{"crop_scale_min": 0.8, "horizontal_flip": true, "arch": "coatnet", "norm": "rmsnorm", "head_dim": 48, "patch_size": [2, 2], "depths": [2, 5, 5], "widths": [64, 128, 256]}
Rows from block 7 of a small multi-label image tagger, named by matrix and row number. Rows with one number belong to one neuron. Each number is 128 + 32 x the weight over its row's rms, rounded and kept within 0 to 255. All counts start at 0. Numbers have three digits each.
After each neuron's rows are labels from the 100 images, of 14976, where the neuron reaches its highest value: "responds to" is what is common among them. Only what is clearly more common there than usual is listed. The data: dead-leaves pictures: piles of overlapping shapes.
# fc1: MLP up (model.blocks.7.mlp.fc1.weight, 1536x256), inputs 128-191
# fc2: MLP down (model.blocks.7.mlp.fc2.weight, 256x1536, transposed), outputs 128-191

fc1.302:129119109119093134080150127147122130119133148146067162152132157132148174108083138164107116093138088112139118106135140100178138115109132153148106136158114103138099166132095119191126185190149148
fc2.302:144107191104103123153067141132129121136130052115118096100156098183150168124112160170153153129110177145215154099120092185125106150113124123097193152190131164139121100185099183075095070121090154
responds to: triangle

fc1.748:162145113115121124166102124116139128142115124117108134110100087145072102140135132064139095167119116093115119123066156114095089148189194106081094151117139092196118199074145109128168162169093085
fc2.748:096151126145087180140084177072123153083153140067171165139101143124127125123145098179106192094091147097093120149129134142163123099139152096118132105214102138094117124133095111109168133063108193
responds to: large pieces; frame

fc1.266:089100115192114193105165077124109118123186094160144134115180129120152147124160225137156138084123135068171080128091097133123190101113128146107145112178164061110151081105096128131159087160123143
fc2.266:143136116092103100103135215120115078086086106120149091174059088118128122143105128078169087128088113118099202142149103150144086155108062152134102107164133145140147165120135141136139187122167124
responds to: gear

fc1.614:142090158148114146128147113121132087144075056093087126136116142083093097120153212063133146123099159092142174126155119147102144125111137173129145132100102131162123119152118113077148124167055107
fc2.614:131086191096172120160178144141231144166145139160114110162183099144158138177178115063135115130125106124175112146099142143128160143177120095098098159125165118142104157119087104110143100134139117
responds to: dark

fc1.245:123146130144159155120083107100174107128122142090152136151166151144122123111098135091109169073147119115141122195098132178157153149137089152171154071166162143162106103090130126200132106136117110
fc2.245:086146132096080079181130138087119189106107086127075089140078082090082108134129157167119105153108102116180182094125126106106061130100111115094138137168106157128143157114145093149091129184116095
responds to: shaded; mixed sizes; grey

fc1.70:095147159094128147157089087154068114100161131120151130138099103116083074106204109117144162123161112100164129093145119039128086142152127107136143166136142134080129158178153012118069127085122167
fc2.70:128152095164141146134180153084161166130129127130139173169113148107054141191166113085159119129105102192155112156109130191111255139108221165171141133097114123138132070144144159100107167106117111
responds to: gear; ring

fc1.205:118143129119139120120070114166170117141107156124113058181147142109097109124152113113114114151091141121100107136171141144153177112171180130161087174096110121159170133157108110124183130185120121
fc2.205:127094109141111129121085146116077121101153051157171151105116118096129135193109137169136137073205166094102194110123201120116107167100156126078087100129160157104120141133140143119072154160144107
responds to: mixed sizes

fc1.19:098132158106144147092142082125094122148181105183125161138108145092121114174194132099136120106084173158093099113116110119101093089192156113120106141116153071119088154101095199194136165144129167
fc2.19:145155073180126186133113128103136111108134064102139138083094161143150120079107159212096126155153137166105124180104137171164126149108122114126157181102162124133170119158126116112107136096145117
responds to: grey; cross

fc1.543:106168170156113163160127110087158119124116168120167108165162089065143150117104142119220169143089099167158071132117101189108108112137130199138144122148192048098085111121109133068125129121068116
fc2.543:132113160089127087077119124155143170116115073119139114156125120076149145106172146101184134111095077166157160202138176134116105117147121085138124099119111123141116185173100165132166179141091139
responds to: ring; dark

fc1.472:139150120129154179137105153139174147108097149119140038121155077138185158102158144136103145131104151106057103120136201110132184098077166111109162194147144153120101052146097144158121123182096101
fc2.472:168157110130101075132130082134086103129075147141148134119119149128189141094168156124066099132129174152175196165197136139124106115127138170130146115149159151136137111139153114147129079199097194
responds to: dark

fc1.436:089159159168112178177171141139088125146151151192144094126134111115031105139101144146123149061178157139183156146122160087117129070123150112178182138158159110134119162103101083159115131099102127
fc2.436:156096177126091096123150154069108055233113128121150165109109107192118130095164142118128148110068075135087129211144078110124149133100122103106092155145098151198078131158104133145160086112122145
responds to: flower; large pieces; star

fc1.525:177138103146097077115135133114124107100141119171174110145119101054104143155098114157119123126113104078186130168177119165111081113088168104160094099120101103141133172113089152151142168177125166
fc2.525:112145137131132175146077130177143068122125117125157120092128077181107123091143111110185131151152178152136098146076053100159160151119133114047127098128155159143135039111152139154107152086196142
responds to: gear

fc1.457:125146134087125183150182116093142128167142157160118134171090086156123086110185168149129080112147137093138160133215166109131174130128155089117131136116136152133128171124069109103084149139136145
fc2.457:097076215128093163138164117119097094101185103149118150138106132153089120120091156136183088185100214071178065158179152145117171125076153138136129085104161113134105106140063119132096133097077125
responds to: small pieces; drop; rhombus

fc1.550:119094202123140138154123093088092091101105108121098110131137144088171086169136107190187073187096114117114131155113133125160143076159161117065151064138130159136158145140182123161143131085145107
fc2.550:119128168200145084115150146123114179144113131169148125132128125130130108091123153099088178159137099087095185080205108133176176131117125101094101140140112058081114118114156107128065100144150136
responds to: small pieces

fc1.351:104132135126115170126110118093206099149179102117149141130157104125126167130140117114153129125108132094088088094135092102175115162140200103105128187112177142138103130093115136148094172170176116
fc2.351:104126073092157123135097107180143111126137153065100180095131151078139109249132140158143129107108166090097083101153161117118129131112125134120099111079085125143144144135138135155117091080147136
responds to: vivid

fc1.409:107139154205109169129133143127118176136149088046092137069156077122113163144172091139135106179108154129185140157195115122127110166203120131103225133129120082137168125188211134137148160059089124
fc2.409:131158127138129111159201147083085104107138155143158135175140171160109120088141186082129144139117102178088117165111105149121136100102167133155076143152154134136107112105131131131085134179109113
responds to: ring; circle

fc1.470:146106080158115099082091189066140141123128044128149146127155134127108125139141153124141114164123104152098074046119141096081069110163109086138146131136121129164126109120119134104176118128097133
fc2.470:105124083160163150141169147116154103062129139122109119105083176066105112108130136102122176108099135153106171123109127137136152177104138139122117097115102108110181161107057131143109134107164141
responds to: grey; ring

fc1.651:124162135132122124114094148111120164166114122129100052122164111112165196145100122095169061086134142110074130134097121105091124092095096169098118095074149145132120143174180159092213101085172144
fc2.651:153114111184114147124142131195093096108042116128100143124191142104136130125137132127160098162099173141097136107139125117146157233137138093166122161136118111105133128160079102150113121108101117
responds to: large pieces; triangle

fc1.763:133175178133158128081117086196110038168105082123178137135140069187134132170116156121113110138150131147095135102117079125168118114124119114126116079143119116223108097130123109125110141209150154
fc2.763:156092154149162137141183153158078113116091130154065181155133161064128162124108099133152156121101077127146161121128129134077104190119149120078165109154080170104127110108146119106161058121135043
responds to: grey

fc1.499:141126149107091171168121154139086096102069124164099108121129089171132194173079069087168105127151153087138146135168107055127152176140132149120109119077096171128130084113094145118139115121056096
fc2.499:160135102174124095092145109122141096158115143134110108115069143124091106167099139138099154148117166152168106153136129174154083108125149136113189151061083091125123191127098121182121098135187213
responds to: vivid; cross

fc1.401:146129093145158086144128028153114097123141106129077148138186167075147128133121167164084127084144083155092146119128130169120120078142081140115137114087067172147097126104095188077093110119203143
fc2.401:109168153119150154087101150161127189117175150160121129149086088107138110139172135108135178211173133169133120146097168128110141120155148152168112094048187147121153114176136112114126123123092121
responds to: shaded; cool

fc1.260:090059117122122141077151134145135104101118069148104090135126091120144113132119155078107148090182185134127124186140155119117174107094132146131106088148083092142125178167107143097165152087156110
fc2.260:137111114151173163162144189134100152165126124130124108085156115153133128140149176158103096111098061064145124150082101152129102121184109119102077128147091111126097131124105127160103030149140136
responds to: dark

fc1.77:119055168062160096090153149120118110128118162106142100166147129126099101099118118073129167122116138126127134122150122092104164123163027166116089131131117137145168145133118143119112135129128153
fc2.77:152214026145166134111159098133161163111114126077145131183122099143078175130048150142143132103098134119145114111094142178097082125163155118159107133148141129095115084082142128108146126110158096
responds to: triangle

fc1.616:081103161066096155142170120135106130096204136153144147119106139168113092086141092153131133120088123128078170149116105128130099105116112099114146136115094115106234127099126109092121118114094144
fc2.616:114156173127142137138060134173097115081101157104155171102091083119118044104089125109139157084157115147152125168135146173139129105082178178068176061161140115154172170184089116093182104082121105
responds to: shaded

fc1.411:091145194133126051112108125131090083135087145124160109106081117093166040109174165075126112204068099063194130124133075111112094174125051130115124134136111147074132079149188089081188130115113102
fc2.411:058151036170157174153194109152157091153166155138148157145133148134091145091106135126104143084125079225158104156139144181160194129127165126113130180156149086124067115121121091153078145157067093
responds to: ring; circle

fc1.87:158139099098182105128141075159116133131133140115147161124152147150135107105080141137091145121155186182147129104099094107115096152145099136099131142125088142165129073134189103151102154173161171
fc2.87:067120188102122151178102144167142111079122119143138142155080120087115104107158089188064145121091067112039107143174167176166181125153168141120136159067131127117137169112062182122138140131147121
responds to: cross

fc1.145:205107131107144118155128097192063160128128147135159104157134184148108130192119126102136173126091137096156142096170175132094090068140133133091119075172128136103097154100125122106139198111181164
fc2.145:132220131160174117181125151107084108107134108080158153189076078112112136144082138154194133081090119160153122153065127158126120123165107136132151120120117141068166116146122112132134091196153123
responds to: textured; frame; earthy

fc1.146:166190124104095135111063149111157114096143121102153166100104147088173159129136038148152127131129134068149120152083129120125125143144193154103180170115115171128156077126100117114127154103130105
fc2.146:124090134125107161087071105085171091098161142105072165141137135130104093159116150112100083160142141145146114091118078127103098107118157125100124133113120076108123155079153093107203130141089112
responds to: frame; large pieces

fc1.541:161128116148103150141104135110101161121194130136093149052190077102116073128090133144187137149089168144121159134138154098126111140143156143098099113172163124126159065144137059157151169140074103
fc2.541:156177113121144144099138131187118173145086098120123108108138150106115081184136148175108153136149088144171107156100190170092088188177143142088195126130115119087087133099119138123127190196146151
responds to: textured; mixed sizes; earthy

fc1.422:150134069094121180179126108180129155172122095102094123123151144121118135230162082140136085118105131127097135168124106173090147118101105136116121165104110090120113136111171168156065159091123082
fc2.422:133123150152140137108155116111108144166179107128113109089040086135139133145091098098123121173119110098095119127135090167136093171117138171127124071147167140171104090141095111140190155137107098
responds to: large pieces; drop

fc1.89:138162104176126092171171126157151116114086111165108101139141085135092161155195167123131150126112115118110139106167066133116126092092129091209142180145111104136147114156160140101109125099159085
fc2.89:081142176110143152125078163098148134116096126168105072110033160141150121130120147121080113181119143129141132087117106141137110126063136121107088099120132149110114097128112162095118138150133073
responds to: cross; vivid

fc1.523:076035139099079128078071149157128135099111118094188143052100151081118152141122151088078128131093090084109108119126147157141128162125158158146202115071107084127103135139132211123088147089147141
fc2.523:177190148143144103130091080134179099176145123136057125147142103126131100146105156094174112094146104199170158128123107101141130122097175166201133157169135127142118163127176097103142090195172127
responds to: gear; grey

fc1.640:107053149131110084129087178117131191100146165194163107161143082135098183096160081098140132135139154148109127095073115129045092149126165115071111132164124117161151115098096093088180216134132190
fc2.640:151140121061128211095116111135172159177086153151133094124140155138121102148134091069126126113077125109131117148147129132151130160134211146146156094099102114137157136135130103105169148139137150
responds to: frame; large pieces

fc1.214:156100170108091175090069089133097160121159149123092093140159067167137120121123133115128155109153069137137099104125103183127095153145076142115143062120101101144192106134135182151173048117158124
fc2.214:083096072107111114082152156145116057127122107077123130147127103124108148151096139108174119134133200126116146123105161103117157122073151094172165139151194136119132134109149091164099226129038160
responds to: dark

fc1.501:145125089155164138165153088096121114124146091086132136200162098146088177181172127123092140147133157121097141125198090065139057133161122140120093137140092126119080090128048111132199128105149153
fc2.501:089085143098125136089116157129058123115155112093104085131093128128111096106076095114094060124135109160128154149123089131155098157156106190137114151090138117120133141101143127086104178116141138
responds to: cross

fc1.74:069086154157197131068157111152095144081142127095197132109067103143138167116140115127180130124088095164090125181148146043150160034149149143095116134128162158152113111088095106088148109114147110
fc2.74:117063134143112105203116094144102137165142082197102139131120158097126105125084080120095100127218096090172193062146148161103173112136112145141144053113099126093128061138132105171203133134109137
responds to: textured; circle; hexagon

fc1.370:113080177113116144147141100149145152116155113127097177125141105109126142123153126181152075144097146107112097108089071111175189116117125118124116136153124175194111115047142058172126133163117097
fc2.370:123140152093176170137099121068070092125145149143143067110107183122165121156147142143115178133133142161131146137173184149131066082121120173116099158055127169139168182132124155081071086146128151
responds to: vivid; star

fc1.94:109135165136151104129147189056130086138142127116119123144099123106125128229122101187190101147091153120172188168130120128149104100133096107132096105121100192120186131137143200138156085045128119
fc2.94:070146099130130156106088125127080136164099178172131149108104114149187162171181079154128085186157171116147161119169162138141176160139165115170081189129094079130066110128132118097125103095114107
responds to: mixed sizes

fc1.611:190112126153090074166154171105111116150096168071188109067101145104141132080078138095165078169102093124096137135098134108162171149089190093102122141104125185162105135118100129116143209186104104
fc2.611:139137167162047115115125086115106097112144124093117140120141106213118097169112116091101142106179129103135122176124129157105102054088092125101108125132125084084132161081137151111182121134108093
responds to: cross

fc1.92:172085150132081117106093134125074096115179115179114123122168105123208144101091183144142159192175158107168111213115134176112166130173153128157108180192170113187108066118124169118107137139151160
fc2.92:105195099082110138113172160098118158140168087099088125149138106144138140125109138131112092160102128166113113079169152155139120141111096125126155140112148125050101101167168157118107138095152116
responds to: textured

fc1.383:103089187130130071105065157132084108143139197121142126157159124166055072173105109137101138142157199121141168133104079147117115122138138112126124144094074083160173101077176105185123144109058068
fc2.383:189139127171102195164132039101206130116135079168145176141105153145126159144110145127102114166073106119114164116137170187187115176119124165086176114146193216170096189107100089105137167149168096
responds to: dark

fc1.118:110140093124109170084144157137172165153083109154099111128146097092219124173108103145155170110128142090141041124114093121149147059129116119143155123165088145155134104153162108113132172084133108
fc2.118:185102088146110092172063047127070118103167095103150139071136167144134124096136122172114122094177139118124109103135123152147091105129127152158177103093135073049117124076140111180052151144074165
responds to: dark

fc1.339:048140178156113127110148087141166142096162126093147102099141162087135140119137120064237085100120113097133114076175123120125125106137144082107189170142156112061131147091080090103128131135132110
fc2.339:216055142134141071151099174132118116109125106163139096116093112148146129157097108138059178141110147122086156145152137169144076165097085077164136107087123100145148112158127134136172107133160164
responds to: mixed sizes; vivid

fc1.101:123142129162043123139127137175192117124121139113125101137195096172162141122132135157138109113082120134140067148129086115165120140134134088120147109178117148132092091116114154158116158122111103
fc2.101:113181095112120092133161156153119115183148128145148133112118118091146151140129121149095138084155101142123156164126081123114158144096118133103157088096076098108143145134097088131100081154150119
responds to: mixed sizes

fc1.144:134129160132151106159116158089139167175159153082095116104108119113154100148092176130108142133108130124164124135127130175070127176186081106114077140131111096145150085143194133159176137077123066
fc2.144:124132093118090168154190127118186071153083122128138101099137180114160047077196120133136170208143099126088125145182150092192069075080142140138136111118186160148129157130176097130114107145108148
responds to: ring; circle

fc1.40:091163133115182103121098088139099072129143130117083141115114182134116119158120131130118171153110137128115188151092118144083200135110095124071160154175178148065137119118144122105111160110124148
fc2.40:144105119153177099155114113167158172125123136114133101115111060139123145096124158160141141158124139149132063098119158135042117112108134174183105131101147174106116126088158115113131085167080128
responds to: small pieces; warm; flower

fc1.259:122153171133120144142132127099137105211067143106082173136084131146152156149147120134150154110157122140160115118080169066164147061123122094119149081192084099123145131133191161140069124141156226
fc2.259:118181145141120175175120155166122122102135097172127112135139150134123130111095139079119144142098147084129188129165051117154075157101117072148127136124169132121136075125089086151092122173143051
responds to: vivid

fc1.524:177104147131144121121166119104129093179132100156104114124190077108125101149166095102116137130062104142110077086133164179088174132147137078091141090143160150147138165075094090120083129122065174
fc2.524:042092094136123122135106116154131121133178075131046148154163118146154178118123172149167081167202092178173109139138179169196122088147096064147099125112159208122135138131167102105107145129075078
responds to: flower

fc1.655:166154102088132149093150110155075131084162183189205103140144136168087161156110125125129130094113192117113095149061085086116116214149114150113101155100110091139184091111041140175076160097131127
fc2.655:145156106120156119139130149132149127182167098094111156178134161123101098136140153171095137080152118133130124133067105162132144076121159089168106133156137152114097169163182112152169048135118103
responds to: triangle

fc1.428:062204103087150158098110136086130162140142139128132144102144127170076125145165178155119113131160146179119096126140139134152159187161143095076135179131159145117099128089153172115133155193095165
fc2.428:149106144164079173176100138154148106123139148138151099200110137077162108135114028144125170147107082157118175142171141105131128078077127160141113096115122113149207123125088140156086097100199111
responds to: gear

fc1.739:134069091138092110127125075121121129170107092091103112227217107136182113151085135141122088185088123154113183115138102113097185142140169168157088174105137132149169154094144118101124159068183170
fc2.739:109177101110137124113179225144060145094171109118096109125121136141107161054151160119166168089176111089146100111119121097136113076147127118164144131123101162123121068182129149109105080137141089
responds to: small pieces; textured; tee; shape: triangle

fc1.632:145121193126150086162088128147116176085140122103167152173120140131118069104243132083175108128118109084139157170086040073196077152151138127128174075101079115100151121128165069138128083153117161
fc2.632:090155084144112140161150131133158085102107147089167187147098158101043139134113148096177134154132083169136159144150125196073149115152183126162134188120149106086136118071155096096156144203099063
responds to: gear

fc1.415:152095083082133198117133097147127165160100149079117162101150166108079124146156126123097143115141176171131158122076117105168127146075143084167180132147162115189109124132150173133139132158121082
fc2.415:115140144151142089149133153133141131152167113169182097163055142107123094086131166157068139163117080119060053112165170137115167101143123151173110140125098136139093118086082172084126145137097120
responds to: cross

fc1.483:150138152131122153177176113150164062137111137129133169160131168138147177142106108098121080071109086114131186139174142149051137148160181070103085107099121168133131133149124193164113075139115105
fc2.483:167099106081095149137139133108139166148209140164131105073142114165125130072110100166186108090104062125119109143157190146186098161065113172093152161134168138128101147058139197175120118098068119
responds to: small pieces

fc1.25:201099108140148093188131080147054086155136148111178137129073150154148144132132158122130136104116151098126146068133135140127131120135097103116184155135162080124143122155094143131141201094126063
fc2.25:077178146120118149084126167067093128151131102127078113148165135125185065183124130111140165156121140166103137108089128143108181101128148164138123117113101080130106136119136095129150076146091101
responds to: mixed sizes; grey

fc1.652:093115197128157109106166100110202125129076142121091101127135105111176088120129110102124118169140128088117111150097079146137141082082197170108081118150117109155171151074092149128162155149106134
fc2.652:097117075107101161156077126170083196114154095089177180160172140156039099105115131138086154088138123147136122119144162194096159160138055132128181109085135166072094114176122145153111129148040140
responds to: grey

fc1.5:209178086101122143106084171130123073093110062149151124120148059137168134095124122170177095099127164122114156145120141150116124116117127152087090136133109156095164103045104126118164107114116110
fc2.5:116159163140104147175090070144095119226074143118082122161108137133161111113143147134094112165164137152153096064148164118100085127163101121135134118132132132104151120166155106117113125148144138
responds to: triangle

fc1.661:077120107127091160128148157087079121121113178074130092095123152103152099146113120083171159136159128093067119163143097044071131185159138156147134135117156134159112148088113073134122121096089116
fc2.661:198156177150128151155129124155189124161135136173142181105104102087075126118111091096166161137079179130164150090162100144161114101089074110144097118095083135090140134165186174057131137151166171
responds to: earthy

fc1.562:140140154144131119156115095164146133119147119166199123106102064243104135089121110117144143115138150117083134076117080042170122132170154146149119134169128114155126103169125179130126145144139108
fc2.562:097146106138171193097104154093113175191161101116124089146168103131112131135081089130124114183119129176187116171146144165122161160083094081145105147121099175093127122053138093069167090110187139
responds to: cross

fc1.718:089120149167122199177140153119186156131176091142129106097120071081127180172067119100126103135120150103146061127138127136140186156132143176074105136156173152151152107131147121168140158121144099
fc2.718:097154087131120099150152179112131133116141170110126157097180147116120105161130147136126159124087143073075093144164208080116091086134132170113127130081133149160137103141118144157100114147120190
responds to: vivid

fc1.164:186139147135098113081146118077128148123175127133146086126150146125166153171115152143093103129125118074146177091153164107122107167192160116181094187114125169166132146053161102112157149117104091
fc2.164:136135091138120110125124115125131131146149120103179156002109174159140093130156195123158138156070109123107127113122098058097126107135113173128152119129149098061091094131123141117141126155122110
responds to: tee

fc1.410:097145152152128120112101086086125202154158102100092111167169080143115122137136101055118082108119175120165157070148126136168121085142149142106144151108163129137175149155166154133152148117179155
fc2.410:144148148160185108099113126148130117055092121143148176133115098152176160166152161192184136115090115152105103062125110101125157165098116132156107090112037120168121112127105143119124078084061063
responds to: vivid

fc1.90:126078180191117110090118115152086089100084116198150170148134087139148118174171111092102145113151139063174182142111138127110120108078061105122149193117167089160139151118145134111117119137168086
fc2.90:136154047124098123128126125086132153141104099103196113137124169145120160131128112146179167122080096199070092109138141175168160115163165136072113090131099112123164106142135119180172142121143095
responds to: earthy

fc1.257:086097060124099068113164106100090163106127167186130145126175113137099127169102085138146156119170127098169095080164200185161127098165079123140160101155126140100135067119136112138127155131138098
fc2.257:122132131092140106082123145139155125159132137152083167111081130150143133090176138147065187142108142128089106107091126095118156110107090131102104131123182088167154093149116128096094076113154187
responds to: ring

fc1.466:132161116134105140210142117091050067165073138160149122119141124141131124118088065074171124074159076040167123150159181132113160110114116125184119077127137157139120102143117060141137204076109102
fc2.466:118101156112127111154138109127154125148156081144137113055159062138106071156125163174071156124093142151115107135142111107152134142136153062065183135120129061192153198099143143181097098149083144
responds to: flower; large pieces

fc1.598:120113104144185115069133134121111142120134125128127105170138087163144139127147134100156075141096146118128116171151082080139145080139202159133080103121105191151143106131116028050188125133066123
fc2.598:103128145113070133171126091147133104099109087144078151091135117095134147142116088140148165147187119099149104126122143164055103146147099101158114139133131104124185163105102130172081156100133202
responds to: mixed sizes; grey

fc1.648:071105108136133153099175106126165120179060199122133138145110147199077115145124172130075128144069157157099147129148016144159113067096146125128110126168150131116123111145076142103103125150153172
fc2.648:145084154146153149102061134175133131130093103152135133054032127103170101094167136168076131170156156125129098116159131167121123101089110148105119158133168166104122114105132128106133158130157139
responds to: cross; cool

fc1.624:064220119176118119123114138132081135114140137139094096072131150166130160095151108078104097109124156138110151138104130141089124105143146102068146159142062121098148090084117213112130133125152097
fc2.624:175129092128169120116142120109165133114098135160219111129122090095142103147168134140080187158146071129160103086109120108186148114173119144185131070098175149114140149151109109173096144117143174
responds to: frame

fc1.721:099153149133148096162092080133049120118122177109146155134118200135153123111114093167102115111125159165116160125083088141127121183176106098165125151157126094155111087075161122139054112105058117
fc2.721:130116091097117168149115107086169181121137069110134128120069093118135122151147146111076178108137106134124103133121169144107164131089146158132172083099099180088124144143137172126137146200158130
responds to: earthy

fc1.1:093111109184100155210113111159126178146127152163125146113112029138139137094135154194137138162144100100103140101102087086110172144148164114163137143079160117151118142064087096144162169125099118
fc2.1:170178140102182127139107096092140086164175086106153184148109148090148174148141057116129143080144170122141153148198159177140087164182099135158106099156126105135133133128178169162112130139117104
responds to: semicircle; ellipse

fc1.608:121100138089140144163114144156196081117179124120132159101163057114101152100133107135137079112111113065105074127143102117181146159138148097092140080152169170167103115135177135163095176183144105
fc2.608:092122088112149110155105097156147111120125134059103166091127179103138108207107155144150134147111172090107068069161159122120102129109120176112101139094092104150179186150120147143100102090161141
responds to: vivid

fc1.337:185084116089050097138142121114093134102100137087124110179127166101127180141097135099094162115162135115083137133136134101096141168164148188137100136132152098085121142103107122134139144111074202
fc2.337:092108138128200132091109198071118102141167096170115143097153089176133124164117192116063119112069191157162105140118103153153117157145148065148116180134177183134067119157172122102125117125151159
responds to: dark

fc1.558:162190091144107124124117136105140135129154095113101123089124084174127139139117179120114103111161169105132100159118109108083163185139143186181134152148108072142150118122095121170157103143117099
fc2.558:112126096115130118191127119162147112119148212122157135128151182156191130118103145135110128177105124196147134110123130105196101139122101084033147113130162141142097139106163107101132118109113132
responds to: tee

fc1.414:149103126086101160121062076106126149084118146147199088160145085142144090127133037142160118125075113146145099162131169158166166158157064090088133147085102103123122117133043109151111117097150085
fc2.414:030159132165099143151126119177099116100096129099073084149077082120130140204157127147088112091173121120093154151136110095131147124130169143194065151118118087142125114142092143042122111178175092
responds to: mixed sizes

fc1.504:174103134090101108126110154155115201150108157123128115095111119112209160105172063090146116074107095156107158146153208134086100067180068108134159132143093144104112138117144126143139126084156142
fc2.504:103141100088148116115122082156079101150115110144118176161171139147111082138116136147096162136182176125079133085131106152117184116152151103175119143155080105096147133143152189106101075109109127
responds to: earthy

fc1.353:096158137144132110138134120104147145125150129169152124145142182134105159099054125122177135082113155096112135132185113129129149105109128102140109116128126099113096053077144078154098116077131138
fc2.353:132089152118115118094134072120130147194131134084153103072147118089119097133152116097107119117088094135129135115099140142110094107123103150074088127167101185112135144130109116101107110151082112
responds to: gear

fc1.513:059141119113172086140132136100140153133103148127140130127170152168106079182101149118090091122072169116094114130158084153109101123099124126084143122145159140151160135124063174108182155136133153
fc2.513:094128120122117174144162144107131150147158110153122109138074151115185136051130079193077158136158140199084135142105132085152182139119113178150092123124150160104060174196113172137196161136116115
responds to: small pieces; grey; cross